A small image classifier, trained from scratch: 9100 steps, trained on short English words printed on busy colour backdrops.
Rows from block 2, named by matrix and row number. Rows with one number belong to one neuron. Each number is 128 + 24 x the weight over its row's rms, rounded and kept within 0 to 255. All counts start at 0. Numbers have three digits each. After the name is the row's rms in percent of the matrix's.
# gate: MLP gate (model.blocks.2.mlp.gate.weight, 848x320), inputs 240-319
# fc1: MLP up (model.blocks.2.mlp.fc1.weight, 848x320), inputs 240-319
# fc2: MLP down (model.blocks.2.mlp.fc2.weight, 320x848, transposed), outputs 240-319
gate.376 043:104149071133187137193141118162128125151170128098154154127121111140101079128128170052110127097146117093092130168131106153099114130123087154160143121129122145143175129148113140165104112108103101142102145138085085103117111107091119052114144123
fc1.376 041:184130128102146140079092141106103153143159139175111144132153133142144171097078121142145115124086153141146149108098112119183130186150125135153152161119158128135153172140143124110104132137089154112164121127099100135136140102152172128120132138
fc2.376 043:090117076166151156133145096132125084139140104153154147106156126150151108121118121110105117140154094129153144187113135153115147105127117159134108071125085094137103096070114056160127137083134107132104108117157111127109127127116146163137164127
gate.377 042:122132173094114123171143115163094128152144135092148144073112118190086103108145142126169099141134123149126181111143136105116177141100157138117122135149144083117104135117105148094152138094109122141162102129127077148131139157119093112096158096
fc1.377 039:109138141073128111190149105116094187136127140131155200097097080141132122120139116118150185159129124141123155126173138137140146109112126094118121109131102129113095144120119108125145113087114144141121101114127096133131109127153117122120166126
fc2.377 041:154118095130091089101080117123148149120128139131110069112154130111164120150112083143079094112133127107155098114119127133140127107156153141177137094130123157147132141097119124129136111166115133099135133145107125109089097128129137193157137128
gate.378 126:125074130110160114125104170131156142173130117127108126080096132085116170140097142120116095107121162127147101114182116117117169110110117113169131126119137148136131138150150138181150169127123128134110118111137151105090103151116109122114143160
fc1.378 133:162134120152096109121121133166134129133197140120139148190111118109149131082126130085159121143139098111128171116138131138117113127117176065141077152138139135204110108108123135147145098112125174143146107126091121115144128136152125090140128131
fc2.378 128:116126102144132136120154112142125158127143132064095116111144147126117119112077141180126150112113141145126148126148128146126131177142134116109125082179131153120095136092146109110142125135184115118102153151122143081112152131118127121142148142
gate.379 087:133117132109117166124108140137113144115097114142128129107136130098101133116144132119087089141140105191062115148143146095124146113130118127094134141143155152122148146103152129097162122173108156131109146122140074132062094130157135110135140133
fc1.379 096:146118125131116148130149103135121134131116147120152153149145150111115083109114138111068172151108122124143107138124082138139150169111151104131160127108121125125130093136106144118121162081170127122072155132125177142147131141080164101161137085
fc2.379 098:131150142149126117101091155125092144133113124089119107110102118136110142167132093135108114122120139155108097185141129164077117151151137145118170144112143126124152135087161107121129147136142141133135126143166084103152159125128133134099117143
gate.380 132:118163150180137123152085140096150159106160110120144147097094161100160124126119140111145172125132133122113133153120123135176118107149118123149168127152111119116113159156143145157127134116144087147141143090114154140117124123164138130150124117
fc1.380 135:095116170121142120120127122135158103137145147151113114120161116106129111148131102127189168130116156136139153141190093105135103097119137117131120109140166113121105106159142115097083122166114092137108131127129123160121130133126111152124117123
fc2.380 125:130136140145120128174111113127106132131107101092163135159131119160104136145107099111107111155149098136093157076131163066118124123130114132063088144115131123110157133133144130152127160117102174142095147094134113102141116104143148076123124115
gate.381 030:127106123133103152118130112110088194132114103137112079141168088114093142156161089115122114141150133153114129125142117142128121148099125102116160131117157113123142115164118124103113083092126125119169121051094148143049116143161176140149094138
fc1.381 027:121136106104139110119112105169099164116144193133128187149133105161135120156140103149084116119131113110178103133125134149090172066125181143155153090116127103106171155149153134144108122113122118112150132095097126150142128134154117163099136140
fc2.381 027:137087158107143171153131162146119066133132100108140088148180144101127097101109160093142156135084102127116166117103120122127132117162149107168128178108106117089104146155104115137128068120073099131088081118149098124165112102166163133094152120
gate.382 138:205095129164121150123126124152099126142135136114095098137095122126133127157123118170173181138115097122134094114153083138150118123140135098126140126092111147097138129119137088124137108139117154144156105136125130163156129169133149128141152104
fc1.382 146:109116134097148166118129130109107121093103160199116185145140096137147147118158143075086132152122139152137176136128160140149157125110142125107115154131193147149124110120126134131119142118135105093128132102156132123114103086131129126134128157
fc2.382 150:140144147134121117137182118141116116151138091132119078140173127080091153132081115169123129136161149145133120134107128098124138134109097174088134130137124131086170168158142097119112120137164130152099135128147144093104125148103158084130096103
gate.383 159:165116087122105131124117133128108135167110109069120101128116144092112099113165138121132113132110099157132134162102144139131113095137107111121118139131096109104135139147151152146109130147148156182092157155088148144157139137142126129136147118
fc1.383 154:131102113104109172119126196155122119136087141090148138111159125110098105101107157140119092169106147179105130134119095130093097142087119124082136142117167145119108152147141144148107161142123142169091137136129140097136158100117148166150146128
fc2.383 153:100130128128134097125127125075124119121107088131105175108142152129093182099134162122180082148116129119130080112115134128118169164136168085150110127114164111127134115152102184132099116156160130078115148082082131100093156120136132122104052176
gate.384 155:113127153086125154204098143160148153097143113138100147147141098144115136078153150127151133161139190113120135133134112084128109072141086143142136130178123085108121187152113081131178148119143121149163125159094154163165135168139105137166175123
fc1.384 149:103137126121135159176127144154114142139113130138120114117165122136130096108176167069149110158135208152126137126146119100096126143153105098135123130142122126127126167163134083083153149111116142085146110143119171169163130128100118145137147096
fc2.384 155:131115153172071115123164117153092114107137109104122128114123094105154176125105101163116115124138124099126115125138117127092096144138132124156129111121144149096129143132125113144110139135158118147181144106153177112092119121093125108128116115
gate.385 131:169121130131126115167118130109123113171117164173108118113139129089129161120110138126172135110139143116121140080108106129118126098149120140109159146108102079156176102135115119154104172146098113155106099075168136107129146131128131088149135106
fc1.385 133:081117094130094161084119127156108127141117099145092091121118119110115122125135097177122116125100149126126116090139139131119109114123149130123130086128140115125088125157137141078125140125144096121141104145151132141157171131097118141150137122
fc2.385 128:144117166138122117170106140105127155147102143108173122138139109116151117157114164147104138127096147117118124116132095137153152104137123083091142118079155137137136157102148081105107131125122135157160117133103110131077114130145125099078134142
gate.386 151:139151112113110105157141157135091147156105180153133166154156087110065102109181102112119111155117196124163160140126100118132131103115128150129139149154137142090103153159126132138136113091119093188159090121171176114085099105100163113151109170
fc1.386 152:132135175139181087115140171116097121129141109118122099108115131123125145122115126132140119127147098147146128134130151090118192136171161082119148146146125130144129136075113111154129140154099115118121143164118120135110145163076101130149141119
fc2.386 149:113141097130126128129120153154138134136135113123134131093140183115113125166088078125094142155122094164127108152154133106116109098080150158129091137102096130140136137098128129138159124125084162121156120125132070120147104123114112118116117129
gate.387 147:123109135153127107084101119136098100147158091106127090167139141129147100150118135084128128116137115112103119135115127116116104117141092142174101104125118156101119115121173098173165142136137083110152066170120110108121192177128129138132134142
fc1.387 137:137126138153122117095111138118104145144158109108132138174157107108121081158148145076111125139094098131110112139094103099133098101139107163154086093145136155123098131142152097138146132153131094133127053151133144126135169139110119149099158160
fc2.387 150:093151112107130087116158100134149135101119127147153145157079108120147146099148138121154091121139146104102144128141167090119132115119141121129101133114166132099170187161123077109123148098096157142116093127156116116159147123173120079146129136
gate.388 147:147126160118135132161162137132115090117139126150155116109143095110173144142097170145099109114102163166117125133099165130126126135113086167120139107143144116124118179105140096116142153126114153086148102089123121136141123095123134134143146110
fc1.388 153:155144155111155148156126126112133106129152102119143109078130092132181093162115149139114142118122124180135132120122144167143105133131116162120157121106095096148140131136167107138140117110077131115150112101105120105122112081146125158146120106
fc2.388 155:079123168112125085128128146094124149156175122135098121129125151112080124141130100128132123120146153083096153075120135147118118125139159100129082153113128134123118152106151095130147142133149156102135117163123104134158101157103129079122153099
gate.389 159:167056130154144121134158160098153118147135103151135138143127115096149127139127178093097083097063122127094121150171080121114120177123126184159134115134130145165120141125146119094138161099196175122157145115124136096106132124125103084162127139
fc1.389 157:138118148141150138174114147180150152096167146132125138120148122136110130104114128122155112092126101109091101159174106148138099136136125143178127131094100131137156112118163122100154126106152129132098126145073191114101137133094166119137111117
fc2.389 149:134107147105125121081051141117146090138109128122146134150116152108122128116108150160151145141127154149131152105148153139143146131142112107089155139138144136141106120117121144138116122145087099117135118114099132127175142112115120175137166143
gate.390 042:109147110134126157157126138138150171107114097139154114118144161111155150123144140140145128103094160155095157119158128143148122101104084137160088124118141131092146133166133149102129152102162126093135094155142119129147087100177135134152076171
fc1.390 043:144134107125126138159124083147142128126114088106141153097145118133128062154146113155062105134128123107145123098116133145094115147129156150138132102135106105151097102096120112137126114136118118125171152121134153176107100138125092142105104108
fc2.390 044:127134142147140103065151165091110096106118115150116133154161159113122127104132161147122153114150159126141124138178099133171115110100132163095125165103148145110139117101113115140086100114162131120132141165127092092103138069128136124177142141
gate.391 138:114113162123139147101131146183156126136178148124069126118130083103137090093130111128130168136126145127137128164113123109141164114126167167128121114137098109138148144106084122119153169152167101120118085116113172117153121134122119134125115111
fc1.391 134:144119121125140136122139155154131100116136138060107148091146151114147092099095113097126139165130159136146150116135161150127177144097150144147147171119131106087143121146094116105115139125151128074105127123141169114107120115129127115136146148
fc2.391 130:098148158102112140108101114128097119156081139082163140105157142154107151162107094144093151156145153137122164095129132155182096088134128123137123109149114141156069175143144169122086085136118114121120175156115106130119127124140101154088106114
gate.392 081:137120089167150090086137105062102174085113161137135118125100162156151130077147119111127106134101168132135162110131101131125148116089120132139127137153140103155105112115110150159105145117084122137118156110121121125106132175132124121134144093
fc1.392 084:119088114089134114151127106111096122157104159175133119143115126162093131123121149095137165116155145084144131134160145114158142096144092108114108116114128125130131146117112104158102157112110159118134166125121133156109150103168078106124129129
fc2.392 080:141145144097126143111126133127124077109123148087122130107132154121153164136115146166110086157162131120127102158089124131121175190105119161119145124106156104165129109100104117120119100142155188176072116124119167133110081201156139110114135158
gate.393 024:083115075144179121156104167125133123104152130155171166137151083122106154097158189162143103125117141117077158153124115113122127149096106134161130119111123165135140112113098135118130102157146165116153153138096114166133141125107121198154154155
fc1.393 023:130134159121146133109127098090135115089115122148104145137143152112117172138159133115117186118176093104109102139135109146124141102074170160134146135081169118128119137143105119107089147113148139105099066073155153151153103119120117118140131153
fc2.393 020:095127092146134123124141110177106140130115133127107119133170144098156111111177149181101079100087144167134093112146161115123124147130198121108122133166080118152075112166103160096130145139116148137099131107106134124139114069113106118138153138
gate.394 088:182132138166094170102129119139148130155100141150120133134118142151142129122136128150130107152082149081123108139104155143122188151097107129114131107119127178141103145093107126113144096141131141124092104109136100145142145143138114119092161117
fc1.394 077:170094144155136164110085133138090134161093124154120119121119158132126113129122111146171073115129166094103123120100152114112151136141103126162122133146117139138109125103120155105119098142091154135178076159134091169124136150144136125093158081
fc2.394 083:148113180138127119136100128130108165160122138112115132150128117120121138108111135129114152158145113162125143101165136112096118119147209116134118125097137136157149133095158113151149148073147104145115181138110135132116126152113152146098108130
gate.395 137:130132096167075147137157108160140148145123136132152121100159103135106091119108138129100088133141110144125111148155140134123145122099162109121113161127137090134176143155119122172133109151115073141114129111160134144125135137138128162130120160
fc1.395 131:139124105122114123119145119118188127173074124147175139151152070109107124126164144147103116170169082135112131176158125118139108123132141098114157139107142105172190149107116147141135103155142135145147143126145119168145116101133122140148121135
fc2.395 134:166138194092142136140157128171134141107155167128104138132146129142117128143108132117143071143151121140145148124096077157141147132146099177131138114135137141079132118117150114130105116131136113135107152134124124142086095109123186106091116066
gate.396 084:157108115121095155139136119088189139092122103115126152093122116122133120104130130144138166110157115134132136152157103111144103151177133157115164147129153137106145137107175106151102084100113105131112144111140109145074090139152118139143106122
fc1.396 076:113143087134118151133164114119098141128166137125120129115094111149134083131116154147147137150112098110142149129130119165166120125105117121129119176092162115161116113095115116134140148139118155167187101093124174103140111113141177108170104115
fc2.396 085:148130112133157124134138082166165121126147123129126083181164107154114111123120113122061118106162126144149130118131109084133135102152106144077128075190135126095118100166120145126107132127125145115117179108116122127104136103092125135123145143
gate.397 046:133166122149140090148167121162132173138119129166138142108129150110140153142090111116179108123083152144107151129175121120103109145135123159125162138173150163143109093120099094086173123144130136134128139094135112136175136114131123134135128122
fc1.397 048:128133090160078120139126171162140143144095133136116143138180128115144135136157145085132086136112138138149137116069131125121065095156104113140149157163125136174124121101145115100095109184161124120133139106165112127130151149134134148151122156
fc2.397 044:120139107137109119128134134148124127120132193121105120127150124127065090161114136153121157154141082088115155167113140094109184126155146129108105115108091131125138138152163140176143169138082104174113119102141111123096124147103148117131127158
gate.398 093:115083123125128165106129130100122146105132128106129108122149096161115130091136115125148142111073114086145136137143094147136097127168111100192114105138142142145094100115110149149116094104137122126098131138132093108120119142129104102133154122
fc1.398 090:126079161127125112113116109122140139101117121133124145121139126135158121091126124149137139126085104080132152111099103143139095118132144153172139117187127113158057117105126142164112154101119102122138108132128064155131155163112116091146143111
fc2.398 091:111111122151149113108118140120159138153080115109145114147109161071104150153134151141110159155130116148130152126097214134127146152127130099119124117093092084085176141111166091135121132131122088106109146132148156075126126113094110148113129131
gate.399 148:129099113102135154136111122084233142150144175117175128111137145121143131124161139143126152154101141116101152099151136166133169091117157082151089126115149109126127119153092117151125118116124147152126136111150103186186130130178123106169106083
fc1.399 161:141138154121105112115114121141091111110089097156146140156134123145135123120115119129134130106163102134133114103127093101105094179168107138113146115130132167100094131106168124130134097105112112145106078146116107139129112116147171137143133143
fc2.399 156:121157089157126131127130121139127126109107117114113110136176129140109121141148176136141137105083123137150105121153179175114125123071135107152156145090119128160123113125116105115151057101159142112165141166133149109168112150131115136145149139
gate.400 023:140166141126127170131163151157129142121047120153110176140090157088134169162112112137131163174131141171135092134128082139165124137101133132145127124121125124170175168125156145144109106103120166139109136131100094102108115113158141146117108101
fc1.400 025:106108199136121087158164125146146123118109157159156124136142137159103158140129112129164120161126097143085101133126102133126144106121147095157161142108136128143149132147126127135093132119119121163159142140153126118136137129144085113161128128
fc2.400 023:150107098145144074126117093099150111132142090116121138156110130131115101166123118089118141137155137093108144124091102157145089117128142139154096186139107148109170136131100138176142118128141207151145128185111100113116116160135061124089161178
gate.401 132:140120150131167136134139109128156158106161116144142140150131143075116124136112122116112164121115069112125090114134155150078126074072135122139129116151112084134083112145171115151127166116125195128100118120142143100110151131113165168163103135
fc1.401 146:075097104127128099094110170159145172123108107156122132104112132155123144115127111121111131097149144104068080132131154150091121111156091129107139109108112090130203144168176125134149085142092127164124154121122116123137122132154109124129143173
fc2.401 132:133129116144104131144137134133139145108158092135113121085109166146115118143171146109147115106139115116138082139134145121117138109124179102152091129148123120105125135113124124110084212148112143139143151163185125125177144127106132128138152139
gate.402 024:105116118142157141156123137077136144124161140110128151130120157144103132117085093135109119129086141138124135123094153146125080102145155116173141120148106138124128132110119135122121103136152142112146165149134079139148124101120166088107145068
fc1.402 026:095156127119146158103146127146109113095154182149187116149169136151185164107148140104137117141104156128123132102144101134118129137183135105089124105126118146124098131155154096106141150156181194130152120141113086157162121136107123156160120075
fc2.402 022:162108111092116128123141128137151151130087141068120148143090093136147132106128102127109116177131120136113137103124148100126141154121146090167098104172136135122155165094073154159082128125122074151099125098187136092156133142102163133104092156
gate.403 054:160170102113147118151096116157135134046102131151150165120115148119124117094105134122116110120152089121140160129072115165116136160170131137093109110123140150137110122137118167111170126145152119091116161124117123108117135128143077112122164154
fc1.403 057:108120123136142070107115181096094096126140134127092152117114102143140131137118099138140141154133094130125098140122141151107146141132140132126103125100154151119109101146141122161131155146141116118094136141101141167137088117121124087168107113
fc2.403 052:141125129171107153140128132142077178136124133154170105149130167116142126130162148097140112136153175126101172131147148138087098155102141126088142106111112143128075141149132117152144146130152130128148161132141140151167126111159137163117139125
gate.404 099:195113134163086162169130169136136074145117161149078158173159129092136117154149107139133128156146162151143143127094076123098116120127078104114151124122139152123156138158130069156137143113145111118161070148142116145134113115108144156135091096
fc1.404 111:128121114108125175125128120180138118106135144126103105093107107096158174135139106141116098160176140101125092133125127146148074091172098082163119124129144115125147144172141155138143118128104112137076120121153146124114114102083132121133137124
fc2.404 113:147124155123146104135085167102115139123090112144082137157135106121118108107144153120160155120102147142132141125132137140094134204143146126073146111143113143180137131132133146111125154157166149099170118107119128114139172052158100122130117145
gate.405 073:179142104111130166149135158135162169146145119126133102134130163125122127190146146087094136141132142163151146152125138129089123121118101157131138135122130139129106137149091121122154133109111109126138145097140170126071104075132131121081085147
fc1.405 074:144142121156154113100159167120113080085146141162130157132155121120122135118140081131127136130152119104142111118110127137108098121122156122120128127143140115181137117106164112087106109109143117144144132101116148132141104105104147134138172145
fc2.405 072:097155096142157136118126095094088131122124137129125130115133142128083074154101165127122135146145145119101148157114139100125119089126162153078184127158128150118101136121100119151123130107106158158140158102115079170127110148113102139158094107
gate.406 045:100116155142163088149128101132148122124145147109137144161084099140138130115144121130147142131116143114109107134151127148172134144144116082110146173106127154110148164117076131136109175093127119134163129123074115150105159149160114114170169133
fc1.406 043:128131123097153109129132094151168159139131154128150119143158106154132128124112134144081150128119088136116119129130106110085144142134092131145150117087095127134123134153164121125124084162154090126148115116159128098102127140126144154114103127
fc2.406 044:080089146156140124142116149141110109128057150089105097087137156162110124138111119094143156139134165088153127161152127110128137139133127146114127103149121123095122128147120094157111158111100119113165109110079136110140112138124098107092111154
gate.407 080:128131174121095152165128117161177104127095131123176184144110122188157133122152148143109153105145142126118150095125100100122164109103123136106148113142133150102129131104170131170138113106167137143104137107144132119091175143075102134130090138
fc1.407 079:108106154101122118156129161138101156173138139106099092146120158079143129118089047115157098138078108104134101141167170144116105088153099111143101121107124094126150118133126146101141158111112141129107132099125141112148138147153143130139185113
fc2.407 084:103135112083111129105151085146140165104145163129157160125122177116166145097148148139104132107110104103144157142126138134099148147113147135082084128161084143126129138147118088153099124140157144126148105132090134108149176140105162145155125170
gate.408 073:148141143108102141107142129131124120142108112127140102136147146134119130154108126182131146134092146104099134098098105131127153210128117112132137140115105161122162133097154147131097102110103164123097131110108100134118102115098130103152152094
fc1.408 076:104118163149120158141099102118121132111112126126113177115137134123131111128154130123114134135115116137111146147132118145142151066141147151111120098167170132119115121169110133128183155139169104120134105175123125146144123142161117128112136159
fc2.408 077:163149091117161122081159135072109100101112117141145122106142145142109097115124137118122116132124176132094122122083106104114131170117141127118114120125132137131146156083116161153132102122121162116149166116166127142139120112082165185162157130
gate.409 151:100111133163167127088152143134122109152105139107108103066115129150098067147153112121111118145102155132150087099104130104107109144103125149099175125096143148162172066171150140149148132076207132138112177124117130096108143116177150128142125128
fc1.409 139:145143112131120176153115101164128181100143100142139175185142133102172159119102123167125155094130073146095133114109138138112161118149153149100073150138117138104107103114146095145113108136101109105103111132108128133134173133115127129104084146
fc2.409 148:141103136113091105120135136138104155134129132143126117105134151093122104137121125145136123182154142152151134117105104111109117139106120115108126107136145132139147184179152132046123081128168132118165151163164093121098131133151152110149133133
gate.410 157:146107102156080113171182168117175170142115177102094094102144125123088095126124153136140128094100118125130135093143142095156125115128147097094083154151166133126132114152149108145112124119137078106136149080109145092105158109127146174157139147
fc1.410 154:137097117124102143128094141108139130142105145121097153142142119090118155150137092166131133123111098161154151130131101107085113093099154092103095149135148146144156138145125138117126093120147170125097144101124088067078104105107125159115095161
fc2.410 156:155131167127164106130182138119134137091128135150106139143129123159138120102144117102106106104105115192133146176152094152146141118098164180171178134133103158152100114101119134150126161109134101073165135136158064143110135092176153118144133148
gate.411 066:165144172120122134139144113142125120140135162136103108092161142095119109142111135136154144076136108104120107125104115140162162143123128106110140147136123090117144124129143170139089148094125179142070100154150112137148100091097112169114094114
fc1.411 068:101097080118125123137129133113147160146162097121168132133152102133159177113144132115115125163119115125118114155142102152123083080141131127123138143101117125108163127146119104119186112167112134147158118108151148137110103179159125123085102125
fc2.411 067:111104132122115094133128127163121098128144142158141168140132153123114113103171133101133086113133184182116134115130140146109125170136142165115140100123118079123126120112133138106140186133120119156170146142107143150106135060144115110148101151
gate.412 049:159147123141132115112139158146156140119182133128129143131098150143097111131154087121129162144129160138116093115131101100132123143151123117122133136138116159121128122122120149118090110093164086149116158122100118171108155112154137134113125099
fc1.412 048:101092137095068164129164116139136164103108108099121135102135134122157124110126138143126138149131096104167162106132177094136117102116117086133128151124126134172144134124147122121155129126111114115162131129114123112148111147093121170106140164
fc2.412 047:146175114120134146091106137134101142112180087141122152118140125141105140076139110082077119120144165124095103160102151109117130125119086120099163183157153139081122120099154092149123071118148148138126155102149111091125155113146151160170143115
gate.413 087:167141105119125138124112142110149135179135110106108053125099156113137127122135110156145120108144118142126104115103142142114127102143140114080124142160105142137150092140136121124155107130154123149147115117120108159109137105101089182139157129
fc1.413 093:103154135126118165087135105113161078091150119130173165098133094119130125077095123147137119131113108146089114079109110104119148170076121126132099147154146079097137153116074143139108109134114134114099147147158145148165135177166132083131158114
fc2.413 089:137113093145109137131113122128127127119119138117153118145091117104090146144126139092099175112101155149110147166157106153148149133139101097138145115138116066094060128122154144125155149087156144134180129108124117073123115112118174173097154110
gate.414 044:140113163142166121134166124154101118171118113113155153124147101142117114136133136183107141120154126114162079141139104130166133127095104133145181099130128110102108142124124145115144220136124116155150168080127141094132135146125098113143160086
fc1.414 043:093131113158134081136116136140156148100119130108105138112153114127124114099087131123144131161053122127108190100118124102133143142149166140156154147115140107133115119129094152118124147108065152126133093115138113138146115126125146174163100120
fc2.414 047:178115140161128118142135111156092168126109112112120126113123159113147142147146161131110121146177153099076117112133116118163124106133138098152137111127137184104126164061116131145149133143157098105122124138108170130122114148124059086107109125
gate.415 128:102133116147161153167092109084122196077137122135145162126130101162116107105091141134097135168117158126153132123136122066127169148121107130136096153155146145146102120147102167123147105143133134103132107138155118137120177141114132130120103106
fc1.415 130:103102126142111130155090163093125168084150156087136166147171140155125114122122161149072117126133145116129143132166125104094123166093117151137086115145126145121096148145114134111126119147125150127132082113182146112108154166103131133116108129
fc2.415 144:139144139147133156103186148087107129119137103153147121137134095099110064125142162104136159085136092171131145112074160156097121114093099133105082087086140108099159092123141120153175151115090121117126139119087120112108121125135073108185094112
gate.416 053:105157129135095084069111107167131134100154125077123143080163130122089109147139136156153119123148107129147118108083117095142167147114155165113125093149162101120108147120161103112147135141159107126096124115078128109091125137108180090153144107
fc1.416 056:134155159135127137146143157125115113151132079170138127070160091070104178091112119144132163126121111132138127115159078096111070137141098089121158118128123145097095163157153115108095118142134092149131190144145173087170101137148131107129166188
fc2.416 058:180102153071111102128140144120120169082113110165098130158088142126138101139128100119161156082107141104152122115139123156136139110154149162138117170193115085151133118140119169131150087143119145113104076178105121158108129125105110125115142106
gate.417 032:149154119137088121102139109129149135148144137142134141150112106129160127123139126114142130131133124157119116162163092136120115110107113097165112126141129152163139087152105124145172105116150162141120113165156144137134140180144140088128114127
fc1.417 029:117133125136139128125131140124165134133086116110109123139139132134094141138128144126096094124142126185127133148117085144118133077129157074108161113145150176106158121118135161132151131113127143113146171127168156088109107131149112094180121132
fc2.417 028:106135125138140107174123116161124138139098147130135097117124104103123116158185095120136105146109102104169128098086141113170106142112145145126069137166121141148152157130154090093134120096176115132116168120142139132105100111150125125081155132
gate.418 160:131131117143123134123140150126134142149153137210140164145065120130153104130103146138120197098097134123163116119158147142131138131119118098123116134163140119151118140157130121134178117117130139141157087157169140107141142076108113126133132116
fc1.418 145:173121136089147161120133107085154120111125084088133104095131120080115104121115108093153123165133123145127120139118100134114089139123122137096147115156129185147142108116114138127126139109123126158108182149140144142079095171122156158158142118
fc2.418 147:112123132140144132153147114138130125187093145156131121104088082145099070182120138146114124142108063156105133151167124109101142176098150117082127136115148111111079140173171160136119093064176185120124128133129098101136118125110135117116134118
gate.419 144:139164130116130131108101125094135110115176175121140105113137096129129105137109137165141159113111103142144114178150138125114131129103127142146133120132185183083099119204131159113144102071124118087110155145135088148119117159129135139157108116
fc1.419 147:091105116158142132167124138141140149173114073138140138143145178121110104085164143115076118125163175153117140079100097105155143110155149094116165128139098071133126125102158123152100168192139123153121119137090149154140154123088134139119136162
fc2.419 140:099141122085113146142120114099105141121091157118121099155111105102071098144091135169174118134104132137204131183116113158148104120070138141087136136115147143125146089154106138120140123116107115122110210065151100132158112119136133157149137160
gate.420 103:111149135109134118122093128110114169150154109133111114153113167115121131142139136142151081082114112079115126110121104130132128151101127111145139154121147125152156126123157111131148150142113137147113126108142135151103147145142189134155117146
fc1.420 092:133173135132124128084150144135082068146174127141144109105137167119094121155095127162106083157129165100147091080128088134106163100104111111094102148142142128129154169121131139116126108171155104084133140145146105148133123115177165139107177133
fc2.420 094:102112133128144135145121098103141125111117150130095156157121131128109158121143117133150129125120179098167130116074114094128136128109139157160099101147154129107109166126133138148170160128106093160134167096119145136067136163113126114121126150
gate.421 087:153156155167110144164113107177126114127102086120110182113077134102110091127108113126085142097152135172136177155120116105133137126111093173134120115132114133151113115119120123147135121165169134134086109084140145138129116100093139099144135123
fc1.421 082:125110120093126061073168186129121105142127134099124087146173089110160137194135152136154098148115117080092096120120145152134139115118162087110121117141155145108176144150170151142162092111157122128136145154143102135114151090137119154126120163
fc2.421 081:138132107146082144166149140132094136107128094109135150115127102137150100118126093109137131127181174146160186095166102110127166092124110141103138123089148107109139102085094134116101120147084172123120135144137143136084126143123152101171163100
gate.422 141:147170137135114191148130074126122155105122138144150118125103084119116088133154115172162112128126121134152162126126085111125171115134128128118156100140124153144142126154135151155103132136160124078099116088127100148119168129106125102078119129
fc1.422 136:150127108141115134107123109100147128128156110144155154174107130139110097100150120142158120146137125122160161138085100112129165102116144081115165120144130194138173146128128167123072139110108116069103147119115077130146101090148144099104126148
fc2.422 141:139140170127147088152159139126176128106126125123159091092160169104151113091118119119112133135138101154159127158150126125159117135125109150151129137132127126115124132129162100064167107127093125161146130142108113107127128167151099143161124116
gate.423 148:169147111120169109110136138143179149099115122140091110147130127152142106089188114093140127134084122161114109123129155097137116120153105111153138140126125165112129170124142162122172110107144120163117084101128106128107133155100109118112104125
fc1.423 145:136140110138113138090104133114140147057140092149089092121107134148131107154161119102111131137082130119135087141099128096095094159161128127108103126131147176104137155150113159093158132128089148162151095125100112148101132110103094113138123153
fc2.423 136:152142138149118105103146116159114122136140170127178125102125091143162115111115194145173162145160123161146149139127116143087147128101116106102145132147135120158118142150162109129172109100115119132131175091112143114147102143126144116114105099
gate.424 140:113121140138114126117154159109094114162132106106087080124095140104124099147127146129151163129107112146124098121078109086110132080115153152071173127172102092194155159135110148151147131137180143148113115133123144111180068123129130163090097103
fc1.424 152:124130100110086115127153161161130111138144121132153108119098112093112135124114141112115092146151156149193137083103132117123131118117126141139108126109139125106127081145136117147153148140145132097145156141122161127140123097147105125131133141
fc2.424 139:114081135127110131132100132138108089080114090113121131113118151130160130157128129139152134101122090128100101212180128096186070107134136114128143163116143136108156156118112164139116129099103102155116116130128156100076089117132155164198140171
gate.425 095:094169156130094138148125138107130094103123104143132149134126077116132147120132124120159105122112164158157142111148172060171191107142099100075086122139098160155131153139114132112127114111164126133147125104154125147129142133129113146125129136
fc1.425 096:146132173124142129088117138093125099118134131100110111138148124171151075126143144119105164086161136083116128126141110126173108142150136143151126120138111147139170149089145151143151164128094179107150127111156120091137142158141132133144131148
fc2.425 090:100167149141126144146145118107105178167126164176103136163141115151114148121097100127138114138107129142084142118129147131070126097099140123111131162122117121126076097156101159121133132147118116047085146134101139163163121149116091146127066076
gate.426 150:086115131145140158114149143148148097177143100091136148087154096073143138160159129119158132125125168162092157076188129116150133099131137091161106121052088117140144147149128117143150155104123110115088114139128103146156148105104149106121140115
fc1.426 139:117122114141123080143139112121119181128131146091155135101093116132183146149122129145163132084138122133155128158145120168150117097092136117094143117103143149139155129101111117143135069052133070097128126143145158124137114107120139118135150100
fc2.426 136:157095155150127130093084117127135100125157145135069112073167119125101146094146146090096099120164122083117143107189084139130100127144174106122110123151094139132062153107099134154109148142199177113134085121124123165129145140142105138143136116
gate.427 159:121144157136143123123150075126158109116134164150165085142083126140156100147132128158150121111083107118105141120145144146119156160103141085088126124090171133144140150144135094108115124163172138160167150124151141127124113121071098108102052131
fc1.427 160:111113096098100169181154125126154143158141122121164147116154142124102118129149146153141092127116086131107134127103118131148156132124127114117111087105147072103114117127131144155105143158120188147122125164128128086122141122128141114130098154
fc2.427 156:136111130154113075110092090113116105139160119142142118137097108120152106076159125144133138106150177168139136081117161128136156140119142115113093136135078160160096194071156139124141150101121084168136123127114144179117128144089112088140117131
gate.428 049:141145109098177116101160152111135129133127113139139112115151153111131137131168112095127116095140107120094130128138112103176118116122075124136170136137139138106102170109114149109111141116134096169087156194105144093119144132117148137067135132
fc1.428 046:115156123123141137140165119119130127142111129118122128091134126143141142115168122114138108122136069083115096182121124128167131115112103096121151087153148151121092124102127115098179139122135140166082127140113115108136145167129168115114161135
fc2.428 049:144084129148123090132083143111136144104114093159142124154135137145121101111157150112134165116116168135135141118139134139112149093109148134133157097107135133163147119154125150129089165181121157110125114102152126151098132123139074143155112131